A small segmentation model, trained from scratch: 3.76M parameters.
Rows from block 9 of a small segmentation model, named by matrix and row number. Rows with one number belong to one channel. Each number is 128 + 24 x the weight over its row's rms, rounded and kept within 0 to 255. All counts start at 0. Numbers have three digits each.
After each channel's rows are labels from the 100 images, of 14976, where the channel reaches its highest value: "strongest on" is what is common among them. Only what is clearly more common there than usual is listed. The data: drawn branching plants. In brackets: how many of the 100, against the usual share in percent.
# convs0: first 3x3 conv (model.decb.0.1.convs.0.weight, 128x128x3x3, each kernel summed), inputs 43-85
# convs1: second 3x3 conv (model.decb.0.1.convs.1.weight, 128x128x3x3, transposed, each kernel summed), outputs 43-85

convs0.32:121104125154109117132156121126096129154072144115087144130114125157126117100146162122084127122132134116086096129098132135163125124
convs1.32:127113104091124077081110153094112132112146148124166109138122185162130137148106105130145105121147101108138215153102125070117103107
strongest on: three-way forks (98 vs 57.2)

convs0.30:159118117106113122106123119114155153068147135113095093139101111090109089121101155121099118097128126159078102105152080076152153126
convs1.30:120146101125133126108133111076153120143091134108139152160147117134130126165086120121140094167143119114142104143122148153113113137
strongest on: wide (78 vs 16.6)

convs0.73:159125119129125137112136116111100099161098095139065149117091114132127112142122108114116112143137131103111136131114136130125078151
convs1.73:145129172163121119166117150173169134130169159116158096123143147148154116076119116150124155112143092145148145143135096120108133133
strongest on: wide (74 vs 16.6)

convs0.76:109082097129143093124107132122119126089115132143143167130142100063106091094128136137111139077189154140118079122128144075110155079
convs1.76:114106148151145095082092090158101117135125133118137134142114178131172127142147157145146121089131067103146120140145145129143159179
strongest on: narrow (47 vs 16.7)

convs0.114:138127130121123136119130139161009123124121140135000138125134126116138111116122138139116107153127129114125109131115120130117129125
convs1.114:144120160156171087116141114072150130090181126106186126153159104146121150123139129128133121091119102120164144144129143092114122127
strongest on: two-way forks (82 vs 42.8); wide (50 vs 16.6)

convs0.102:136080088145111085120133082130104147155088143130160165117141125113136066132153150145089139124139130174168116127100093110083108124
convs1.102:139107161151115133096172126144112131091144090130098101122125137143147128074112160130119107048163139101100141134154164101111116121
strongest on: bare (49 vs 16.3)

convs0.26:161110126143121120148125113161160122143121065117137165116105151106146116133187146115137156142159126132173103128131158116107155137
convs1.26:125153125113116130163140113171139096152106109176104124123193146144166115128120099118133125118102134149147112149113121137173136139
strongest on: thick trunk (72 vs 32.5); wide (64 vs 16.6); bare (41 vs 16.3)

convs0.78:154124119168104130087140126109137080133154091114124148121134110147114143139108102148151124141091090162201145119101148130123128120
convs1.78:101127103162124108132117110192149169139084171137114121198172115115128095102136121133167098135141121133171084160113104146098126130
strongest on: leaning left (63 vs 17.2)

convs0.115:095100128108106114158096098117116150159107120102134155138110102184102135114091120130153132164124162083089115160121096132089114113
convs1.115:154164099110149174145127131133147136139132131156187105084143136081133153125149107132132114100152152154153153064158135120115144108
strongest on: bare (60 vs 16.3); leaning left (40 vs 17.2)

convs0.61:125120113134111105113137111082130116144070134066139118097095116076140127111124145115166084197176096070094084106094125118083090117
convs1.61:134135138108116150104130142101173092143154153159163096108086092102162155168138110099124139053117108149149153142170085105148111116
strongest on: leaning left (67 vs 17.2)

convs0.99:109129107168110153112121090098148129126105143117106127119165057133120096127137085128115115117121115150118126105143106099100119090
convs1.99:150120151161145102127097116118120076141126157149109123179111131127135096122114117095089143139131122096122120148122140114129161121
strongest on: narrow (49 vs 16.7)

convs0.67:124087151090121128162120100138130141115128146139098140083144131119143129110069131139109112127139116094101111135121093059155165123
convs1.67:125160123138149116149150091137110098122115125124101115125142156138140121134161121116129142131133106120156135152102196057105163125
strongest on: drooping (40 vs 16.7); wide (37 vs 16.6)

convs0.57:133121101131115159107110136114087105092099122099097121139068120142108098125124092119105123145122138133084151114189105110170093140
convs1.57:088144165114145076140111104125117178150131113153142119134122188146134108136089171137143153150139116120150156112107131146088135143
strongest on: three-way forks (87 vs 57.2)

convs0.100:115130098055133114082095108118109117118100115107103135159116106106137088106138139139134111143119106143124139126129126114173165094
convs1.100:145101101093101156148158141100112137098150128129124147126124131134103127106149163149099184100111133097114096131164112101128131122
strongest on: two-way forks (100 vs 42.8); wide (99 vs 16.6)

convs0.87:133113150119136161142097155140125114151140123130100186131176113136136120124197108132145137147133125074154145155156125067105115121
convs1.87:166086090122107094128107107122116150112138105160124095126104103140179134139131137086123123144076123107109123126108135120120112093
strongest on: spreading (36 vs 16.2)

convs0.107:138092131116122165138147139115106105174133087086133116090163147100067111130088124121135128159084113124162160124143154113124137137
convs1.107:114086140109112167081139107142141093125167168132064118113139111122135144072138147116117095128120112141111108160052148156145149116
strongest on: thick trunk (61 vs 32.5)

convs0.38:122119117107137185140145136098069132114145155113108096131068148145100107111116111132171075128089136083099147099117119143168092145
convs1.38:150123130121138140112123112160105101125129116131154137084115123128135138117138112125117182164092122146153143129100148130106102105
strongest on: leaning left (71 vs 17.2)

convs0.111:096110103090144117090090106120109097161116136143102118137115102109128095100081108126109115174157124092166153137114064058095089082
convs1.111:136115121179113141153096137128158099118147121118135171116178125101129123144151145155110138128146095127183101137154096085135135132
strongest on: three-way forks (94 vs 57.2); bare (90 vs 16.3); narrow (41 vs 16.7)

convs0.37:117097151177113106144136119153082139125125077109150155140081133128118083098119124123126123145145153144079102144090135134098086110
convs1.37:172114113129122094095118164095127150134156107142123102147125140121147161132115128129104141092133124101174142122095071117133118160
strongest on: spreading (50 vs 16.2)

convs0.27:126117133111124074157117094138136162141075113095120108114126115122132076123113119159127074120167103097081147138148094100103136143
convs1.27:162171176134128151154116165134135118127133117163109169165126132099120141099179116115109126140106149110182129181136138167131121106
strongest on: bare (54 vs 16.3); wide (50 vs 16.6)

convs0.125:117129135140151133122161118116112102137069133179153142169112111132158151133091107115130121130121119086126105118139115124113101091
convs1.125:110146113088136141111126131116148132119115142098117167100143140134078109126132134163149136109125144137128146126118121130158145134
strongest on: three-way forks (88 vs 57.2); thick trunk (62 vs 32.5); spreading (42 vs 16.2)

convs0.41:072115105122114102101141106137113157086129132099147120127109126146140082149115148121168153177138166145112086096126122113148120060
convs1.41:125122098141083103134103135091123153121108123124106128157095120102151138186138113122161102111139113067099129150089111087107124132
strongest on: thick trunk (76 vs 32.5)

convs0.66:126121101145115139153103116118152173072078121116109094099136108114153104100125129133101123105110114147129172158111121092091134086
convs1.66:112156074149160119159127090081094167113120106133152147127128148115149120110144117136131115128125119116127175115143125155105161100
strongest on: leaning right (92 vs 16.6); two-way forks (89 vs 42.8)

convs0.110:115125143114135116123135000085118122123127120111127123087139141109121149133125151122118109073145113114138127114134111151134144105
convs1.110:074118141097131130164103116129095128147151141110124095146116131110117122165135081137131092179121098101113119162161108118101121161
strongest on: red berries (92 vs 16.8)

convs0.84:120111127144128114125156151095090181068126157114144125132109158130106135121115117158130150096106094099072148135086149121103123130
convs1.84:173112125161150075114103137138134162168082141089122084113119135143128104131147111097087130119124142110125181102129148125135103086
strongest on: leaning left (71 vs 17.2)

convs0.118:112150111113117111194112111125100126087114142117138101115071091160129164153133142095122180130144140110147095150127103085113140077
convs1.118:147111098132151163143160121175145131110113170145122103106173202136122138106109121124133149081111100144130129101131138145116122113
strongest on: wide (82 vs 16.6)

convs0.12:088102109116131089151104095110108131162114105121144116089167129117111107127059083105113086150102139055109189115137121094106134077
convs1.12:131149132127101154122085132142167124151117143118112115107064095096092147154170137119183133104157107111143108114145085105134128114
strongest on: red berries (79 vs 16.8); narrow (50 vs 16.7)

convs0.8:143104131112108165093102123131114110178123138125096137086122138142128137114092117142105139155096130102117155111113111158041135137
convs1.8:100143144106149110125133134153153114173128128139137102146155160124147124139158173137148114109151104134135101121127165112139090128
strongest on: thick trunk (62 vs 32.5); drooping (39 vs 16.7)

convs0.20:148136107166155113130163119137097105121079092099129175135075089111099121118079121124118123112141122121149099125145126103142103125
convs1.20:149140146093119136163126083123175157145143102129122156149129140108105118137151112093144139141136119116154102120102107155160131171
strongest on: leaning right (37 vs 16.6)

convs0.29:115149116120072132134136167138132133142140147120174137148139135120151118121125147132108103170145125122120129153110127133122110134
convs1.29:144096124146151124107202103127182106114126121171086134088089154148126192134094085152150162104118160141099114131111148122105137152
strongest on: leaning right (62 vs 16.6)

convs0.24:121131133136135132123150134130098126120097135114132092136102112158111157108086145105099129115112145127137119135109159185141154150
convs1.24:122166111103125106149139148139109111162161089156157117107165150129144158123156123104160102152128160131141149139141078122149135092
strongest on: three-way forks (92 vs 57.2); wide (38 vs 16.6)

convs0.50:112117124105117180143135134082106135087116130131121120074078121065076122132059160123129124105075113148111124129162131097105156110
convs1.50:145175118147114146149047132142111109105167154150091152150117145127142137082123122131081120129123142111149125146124126129172113159
strongest on: two-way forks (68 vs 42.8); drooping (43 vs 16.7); wide (39 vs 16.6)

convs0.117:074131099138106122122134143103138132105088085107115146158094100143145151130073111088148132166112136114130146146132096105091107128
convs1.117:147113159127138145086125139135124095118137144112112127115098124128149076106131147125124105125137130110120137141153149170115150172
strongest on: thick trunk (92 vs 32.5)

convs0.103:128135140101121139129148134098123094101109136094128095127090116131137127135102090155143146133145105077137183106113047153099121117
convs1.103:120112112169155099132106149145163143126132124153171153124124102126138177131139143121137119148072152139164057138119159119145102121
strongest on: drooping (44 vs 16.7)

convs0.3:090119076117106116153153118118119117090106172122111097124095109118138110147106139096118132126099136136085111103097087128145111143
convs1.3:101119124151132085133118130162076150118133116154162138122166132101118174116109080107128093118122144093141152138138137153101091093
strongest on: wide (72 vs 16.6)

convs0.91:091106097099124162133126140103120133107073096107114100119093127113139152133092110128110116100116144103096079107129114171170121106
convs1.91:124141174158104122159111144149075145171156144138116145109150123132087119096133090129169130150140130145146113110158080134144142119
strongest on: wide (99 vs 16.6)

convs0.52:119127092133106106104118133158136141109077187126155118125126078115165125102098153123129142106118163157150185149119108119135165117
convs1.52:136107153135115133105101137104106114096161114192103130118142137112145115114186084157131112142124119122089106077141081118168054140
strongest on: two-way forks (77 vs 42.8); wide (70 vs 16.6)

convs0.28:127130088122158135121108102143137141086129113109146106122125105106154064144131107071140117118119127112114147142119112114193146127
convs1.28:132079131151089156090115151137096168137090105095149174081114145123132154146127178124115150122105148135106109141143167111095173124
strongest on: thick trunk (95 vs 32.5); wide (82 vs 16.6); two-way forks (72 vs 42.8)

convs0.17:107137092126136149144129093127117166127095129104108134087128120091120109117118122132126111136121110127146105135116158084147134102
convs1.17:136158160162122085114129104119132152175148094137105159128161155154102133138108126122129116145147151155143095096111150110109144095
strongest on: three-way forks (97 vs 57.2); wide (54 vs 16.6); bare (50 vs 16.3)

convs0.7:116119115112091113180146161160137103139154105136151111116085149128107120131103089064113135105111096136122140071103139098151114134
convs1.7:102157139141140127150144100107127116088158114144106153126186127127115174134158119145174135175093119102122138138129152139151155117
strongest on: leaning right (46 vs 16.6)

convs0.49:138104104113091127158112139140129143136136134143164145132138107126146081128130142120103134144127137125115111155119113127095103114
convs1.49:155127135118137152162173099158144111141140133152160119119094142079111125147126142175136132142105153132112154136145136128131090139
strongest on: bare (35 vs 16.3)

convs0.46:128129060130124075105135068143120122109137113153105103072129106115104138119105125125120129134129093162136146088130118116151134122
convs1.46:150127134105152120142193129089145121152076118059176162151110097143150111163121106146148131148089151131119080145106118108139129144
strongest on: two-way forks (83 vs 42.8); drooping (56 vs 16.7)